Weights of a small contrastive audio-text model: text encoder activation gelu.
Rows from block 2 of the text encoder, named by matrix and row number. Each number is 128 + 24 x the weight over its row's rms, rounded and kept within 0 to 255. All counts start at 0. After the name is the row's rms in percent of the matrix's.
# fc2: MLP down (text_encoder.blocks.2.mlp.fc2.weight, 256x512), inputs 256-383
fc2.19 102 [151 140 110 118 140 122 132 138 121 113 150 150 121 129 134 111 166 121 147 148  97 160 122 117 174 122 151 160 136 143  95 116 161 144 161 145 124 155 158 153 155 138 113 113 118 138 109 150 131 150 120 103 119 163 138 126 132 157 142 148 162 109  98 150 134 138 136 141 124 142 135 119 164 149 166 154 121 157 155 133 132 165 145 189 179 135 151 151 141 139 200 130 137 149 103 140  90 146 120 127 154  75 141 131 126 127 121 119  98 172 132 153 144 153  99 128 116 107 170  99 122 148 139 127 125 139 133 119]
fc2.20 101 [150 111 124 133  78 101 101 128 115 148  88  93 135  87  87  90 124 144 122 125  99 130 130 148 122 133 138  87 115 118 121 102 153 101 123 152  92  93 111 131 157  86 139 137 135 135  90 187 103 120 142 144 115 122  99 145 114 113 163 104 107 132 145 120 129 148  99 117 122 112 123 116 157  82  94 128 157  73 109  79 142  97 161 101 101  64 109  93  93 168 112  96 118 128 108 155 131  86 146 130 135 116  84 135  89  99 128 111 102 124  78 116 115 120 106 141 102 101 129  94  78 117  91 127 144 126 144  84]
fc2.21 100 [127 147 132 110 140 153 132 134 172 155 128 119 152  82 146 139 111 157 138 136 118 148 143 106 113 140 146 149 126 126 140 132 124 103 123 129 139 137  88 140 157  97 135 132 120 133  95 120  79 164  72  96 137 125 114 152  92 132 129 104 153 142 118 131 129 138 135 103 102 126 141 121 118 102  98 157 118  89 142 100 133 143 151 109 164 168 170 124  65 141  89  93 141 130 135 196  96 166 164 164 118 143  82 133  87 157 115 113 166 117  87 150 145 136  79 116  98 159 101 133 137  87  80 153 134 175 135 118]
fc2.22 094 [109 116 138 167 153 111 152 164 136 108 113 110 126 136 135 132 107 170 165 119 138 114 116 119 119 153 101  87 107 106 116 116 143 107 122 138 125 114 104 126 147 107 129 117 168 138 124 108 146 113 149 130 110 147 144 166 162  82  92 134  65 102 138 139 122 102 147 104 179 151 114 104 144 162 120 162 154 124  85 120 159 141 132 107 106 147 149 119  89 145 112 121  88 121  86 140 121 114 134 133 177 159 111 112 130 138 119  98 119 152 132  94 108 120 104 166  88 150 139 181 152 108 123 146 114 105 136 100]
fc2.23 094 [119 128  74 119  56 155 176 114 147 139 119 139 107 138 130 145  88 100 120 127 114  80  85 141 122 113 114 170 165 102 126 145 151 121 117 147 102  98 103 114 100 123 103  91 111 125 134  99 112  80 149 112 162  85 167  81 119 155 106 130 104 141 119 151 184 118 136 109  99 129 121 135 159 136 145 152 116 128  78  90 184 113  96 124 138 113 101 139 108 122 197 110 143 133  99 141 129 142 126 151 132  87 133 127 190 116 128 144 115  95 121  98 123 114 139 143 117  82 164 168 120 147 144 131 111 120 126 140]
fc2.24 102 [141 160 116 116 123 146 112  92 127 115  97 101 143 149  81 135 140 120 140 134  84 121 113 164 101 128 171 182 148 147 141 101 145 133 120 152 130 108 118 120 107 135 133 109 143 103 125 148  90 171 159 112 168 122 143 152 120 141 147  96  85 124 145 154 127 179 130 157 115 140 118 124 161 131  80 169 146 131 123  87 155 105  80  87 122 108 124 139 128 138  70 156 135 120  92 129 139 130 193 128 132 155  98 129 154 120 147 114 128 107 111 134 124 105 108 141 126 126 103 138 142 141 100 181 166 154  67 166]
fc2.25 097 [130 162 146 166 150 109 106 130 146 150 131 118 143 113 106 170 156 146  90 111 122 143 144 158 128 133 139 116 101 130 165 152  86 175 120 147 163 144 121 193 115 132 146 136  93 178 154 130 124 116 134 119 154 124 132 121  88 148 151 113 140 127 138 144 117 107 136  99 135  85 137 210 130 157 104 150  98 108 137 130 136  77 117 136 164 105 107 136 135  95 117 180 122 141 150 122 129 108 146 109 118 122  95 135 124 123 145 136 129 152 160  78 138 161 117 125 113 129  94 141 153  77 181 156 133 171  94 113]
fc2.26 098 [119  78  78 144 127 128 119 110 128 130 114 149 142 132 161 128 130 165  98 143 123  81 127 152 137 110 111 164  99 145 116 120 120 183 111  83 158 127 149 139  73 137 165 147 124 142 142 116 127 135 136 121 174 125 127 143 125 120 167 127 127 105 142 120 138 108 138 129 135  96 127 126 135 182 150 136 102 141 120 147 152  99 128 107 175 145 137 129 119 148  95 144 100  97 105 121 104 113 149  91 164 149 137 142  68 171  64 125 136  90 103 101 133 154 114 136 137 162 107 148 114 175 122 117 136 119 151 138]
fc2.27 106 [131 118 137 121  64 109  98 124 143 137 137 168 123  97 166 148 162 130 134 174 129 154 105 104 126 141  85 129 122 119 119 103 104 141 115 157 124 150  93 155 117 141 136  98 115 145 135  99 137 147 139 125 128 139 163 137 136 115 105 129 116 160 115 129 137 155 132 112 114 109 107 123  68 151 147 104 149 108 115 122 133 111 144 131 109 154 103 119 145 170 157 117 122 106  94 162 158 167  71 102 134  89 170 105 166 110 138  93 135  91 131 142 136 120 102 103 130  88 155 128 135 120 128 131 129 136 126 166]
fc2.28 099 [110 128  94 133 161 132 113 139  97 156 111 114 116 113 130 114  87 136 155 131 150  84 130 127 135 165  90  96 147 116 138 121 156  89 111 129 144 131 122 132 104 190 134 148 150 123 149 140 129 133 129 122  82 110 159 106 166 102 123 163 100 117 140 150 146 109 166  95 144 146 174 111 133  90 125 131 127 110 147 110 145 155 132 129  90 169 145  88 113 127 146  80 142 133  77 157 158 131 177 173 136 115 146 122 141 141 124 100 118 120 143 144 118  72 145 135 126 127 139 155 133 156 157 179  96 122 137 124]
fc2.29 104 [ 97 112 171 170 131 182 152  94 110 150 142 161 159 142 104 100 150 135 126 112 157 122 154 120 124 118 131 151 158 135 171 158 110 142 133 154 117 120 122 114  92 125 135 104 134 131 150 123 179 114 139 139 100 126 152 129 159 149 140 150 111 121 122 151 138  97 182 177 147 147 113 137 160 174 151 181 195 139 139 152  97 149 151 162 145 172 149 123 151 147 131 130 157 126 163 139  99  93 115 123  76 157  84 146 145 107 142 120  87 135 163 131 149 138 129 153 134 113 100 126 120 104 111 134 146 147 155 128]
fc2.30 098 [127 126 131 115 102 144 112 110 128 110 138 139 113 132 130 113  96 163 120 108 132 120 158  88 144 175 136 183 145 121 118 177 108 102 126  76 115 170  88 110 161 166 190 123 105 137  75 151 132 130 116 112  89 145 148 149 129 100 149 130 116 109 155 129 143 163 116 170 121  91 137 124  80 106 131 145 126 143 122  90 101 112 141 192 121  95 136 136 137 144 109  79 138 137 121 148  91 151 101 153 137 116  99 147 129 160  98 119 127 108 135 123 112 141  95  79 105 146 130 125 148 160 121 145 165 112 141 110]
fc2.31 099 [109 155 114  80 133 174 107 115 147 134  83 117  82  94 102 110 123 128  70 124 131 120 141 139 101 117  70 117 103 144 108 114 110 115 123 127  91  99 145 135 134 102 111  61 115 107 146 138 107 132 119 132 122 119 112 124 104 114 166 114 136  98 124 151  89 145 119 141 104 126  85 151 131 102 128 145 107 142 133  99 121  91  97 128 152 117 108  95 125 108 107  89  92 118 140 105  86 145 158 129 156 124  80 119 140  85  92 132 118 154 103 121 102 123 118 126 130  91 154 110 151 118  91  75  96 137 100 106]
fc2.32 104 [143 150 138 119  97 146 127 149 146  96 122  92 131 121 136 142 126 207 126 103 118 158 169 137 153 132 146 127  96 151 122 104 124 100 115 137  85 125 123 168 158 124 119 130  82 153  78 124 136 102 127 108 118  91 124 149 108  74 111 118 155 146 123 108 142 172 164 158 122 126 102 155 115 177 117 105  88  99 105 146 110 113 124 108 141 108 145 177  95 171  93 161 156 122 105  67 141 112 124  86 150 133 155 114 125 104 124 179 162 144 138 108 124 126  91 161 108 121 142 138 121  97 148 125 106 162 150  69]
fc2.33 103 [146 117 140 117 125 108 139 189  86 122 146 145 131 150  99 125 151 117 112 115  52 149 152 119 150 136 111 105 124  81  90 154 102 147 126 128 140 118 127  97 133 122 119 121 121 124 150 148  78 124 102 107  97 149 124 134 134  78 175 149 121 128 122  90 174 125 100 114  77 107 144 118 120 113 113 117 110 110 138 145 171 169 105 147 132 106  64 119 145 116 140 118 100 124 127 132 160 124 143 153 133 131 128 115 126 130 111 117 133 111 115 126 119 125 111 148 133  85 115 131 115 156 148 143 170 118 145 140]
fc2.34 105 [146 114 152 152 165 169 141 131 144 142 119 123 115 151 130 133 154 130 144 130 121 137 142 149 158 162 138 146 111 113 113 117 170 109 146 144  98 142 157 103 137 158  76 144 154 114 145 147 143 113 129 137 109 142 102 126 123 115 148  80 155 124 123 136 117 134 142 163 153 124 158 126 141 133 155 154 110 138 156 164 122 154 119 138 130 158 147 106 131 111 118 153 145 126 155 176 205 141 141 175 107 106 147 141 126 136 129 137 153 198 161 170 102 146 126 133 183 121  94 197 122  93 107 106 117 142 105 120]
fc2.35 105 [115 124 114 107  72 112  88 145  81 143 150 113 116 111 164 158 160 118 129 127 121 127 113 131 102 104 132 138 163 118 113 153 121 132 104 143 112 107 148 123 120 133 121 130 121 117 101 109 108 131 131  96 124 115 118 132 122 114 101  79 126 134 116 107 121 138  86 129 103  78 113 140 110 126 131 130 134 135 150  99 135 123 138  94 145 101 155 153 166 100 146 107 115 113  76 125  87 141 140 124 143 111 159 145 125  95 116  96  70 100  79 135 111 146 111 140  97 144 123 154 132 132 136  87 117 161  90 121]
fc2.36 098 [114 146 117 168 156 121  93 123 130 145 139 119 141 126 105 121  99 124 108 126  96 149 137 142  93 111 118 136 154 137 141 150 124 120 115 111 119 147 116 102 123  90 119 178 178 145 115 140 110 143 137 173 116 129  87 115 136 156 141 115 153 143 121 113 113  85 100 126 120 136 141 102 128 112 107 114 134 112 120 113 110 175 118 138 172 141 140 132 158 139 135 112  95 171 105 125 132 117 116 175  75 180 150 152 132  79 126 130 163 106  95 135  97 155 139 167 142 189 127 130  78 140 128 142 143 140 164 170]
fc2.37 098 [116 109 145 123 143 133 108 106 150 124 171 109 125 140 124 149 143 104 119 108 157 145 106 138 145 115 140 117 120 155 144 137 107 107 102 105 134 117 127 145 152 181 142 159 111 124 144 121 133 123 120 104 166 165 159 106 145 122 104  69 152 118 130 164 130 141 157 159  95 101 148 161  72 141 129 142 118 107 164 124 149 126 123 113  93 118  93 152 126 151 126 118 139 123 135 102 151 140 143 110 176 102 121 104 131 150 137 119 191 139  94 186 113 146 112 151 141 107 122  90 132 187  79 113 105 105 119  93]
fc2.38 099 [109 156 169  86  93 131  62 139 127 109 118  94 149 141 116 182 108 133 140  95 121 132 125 112 149 107 114  96 149 149  91 159 136 170 149 147 105 127 117 133 115  91 134 153  92 111  83 149 136 131 135 113  85 106 133 139 136  78 106 113 102 102  88 171 107 154 131 125 139  99 145 145 120 116  64 156 110 132 103 116 158 147 106 117  92 100 181 119 151 143 139 104 119 137 128 122 153  96 101 168 122 144 126 110 134  77 129  74 115 178 116  96 116 121 113 148 111 121 144 139 117 151 149 145  67 103  98  75]
fc2.39 091 [ 67 101 120 117 131 122  92 115  88 119 146 145 111  87  92 170 114 124 104 126  90 131 137 122 140 123 114 151 157 114 138 156 125 120  94 125  86 147 152 175 124 108  95 164 128 162 130 149 136 126  99 112  87 124 114 117 156  94 146 149 122 135 120 140 129 103  93 150 109 109 159 120  82 113 125 151 150 160 157 111 130 118 138 127 153 118  89 142 126 115 121 109 140 122 146 161 143 150 143 133 130 121 134  80  59 163 159 107 135 135 148  97  95 113 132 134 110 156  80 100 137 102  60 142  89 176 165 137]
fc2.40 101 [134 163 158 145 173 142 120  88 155 129  84 108 184 105 118 137 157 123 173 145 148 121 134 130 137 131 177 132 160 122 121 100 128 123 110 109 105 116 167 111 134 142  86 148 149 174 146 108 142 141 129 129 103 113 156  76 135 118 146 129 141 137 133 147 154 126 113 141 107 141 134 124 134 143 140 124 141 138 159 109 174 147 153 172 126 156  81 115 151  84  95 176 159 127 102 147  91 121 133 167  50 173 100 158 135 112 119 132 151 123 118 130 169 129 158 184 122 118  96  97 132 118 120 109 170 111 112 132]
fc2.41 104 [184 146 162 131 117 118 106  98 114 100 165 142 134 129 141 140 129 116 140 125 139  97 139 117 146 121 145 121  93 106 134 111 107  93 145 165 144 112 141 158 132 136 114 119 103 133  96 126 126  90 155 127 103 136 127 145 130 113 126 119 152 115 106 130  89 164 108 138 126 101 110 156 103 146 120 137 117 106 104 123 145 132 146 137 127 130 111 136 127 107 139 131  69 150 141 110  93  93 156 158 171 111 140 125 115 116 140 120  88 135 106 135 101 103  98 151 110 108 163 144  86 123 164 128 113 125 107 106]
fc2.42 105 [133  97 130 104 107 116 127  73 146 144 121 148 127 129 131  59 114  95 116  93 119 164  70 125  76 129 135 110 137 182  84 116 127 136 119  85 125 140  92  65 119 144 145 137 101 113 144 112 106 119 152 105 156 129 112 102 144 118 125 149 134 132 135 133 125 115 108  99 124 151 110 110 115  85 104 116 108 112 110  99 140 113 115 178 117  90  90 111 130 102  95  89  99  79 120 113 107  87 149  97 116 111 101 133 161 115 131 154 150 100 114 117 139 121 125 113 145 129 113 144 115 133 138 150 110  80 152 148]
fc2.43 101 [118 128  86 119 169 146 153 155 113 137 155 149 130 111 108 157 158 168 113 147 164 133 118 118 102 167 137 175 130 152 132 106 115 156 169 200 134 168  54 116 140 105 117  93 151 134 101 141 102 114 101 123 120 129 139 147 109  80 114 140 118 154  64 149 145 116 133  92 143 112 150 147 145 174  98 106  73  95 159 143 103 129 139 123 113 133 140 144  81 163 144  98 122 155 138  99 153 142  80 117 151 129 152 107 150 182  93 143 143 104 147 172 145 151  86 138  96  97 131 190 123 139 174 135 146 125 170 122]
fc2.44 102 [105  91 144 162 160 124 124 111  84 120 137 143 142 125 115 178 106 103 112 104 102 108 135 120 143 121 141 119 119 118  59 154 117 119  96 147  95 119 131 182 150 119 178 134 135 123 119 100 127 119 127 132  90 105  82 141 128  86 135 162 128 142 132 125  92  93 105 146 116 165  85  98 130 108  82 144 127  99 112 134 120 120  96 125  97 109 125 139 135 153 112 118 131 141 134 130 144 126 118 130 147 119 127  73  97  86  84 140 108 152 116 115 151 112  49 108  77 123 141 144 133 109  84 118 112 112 118  87]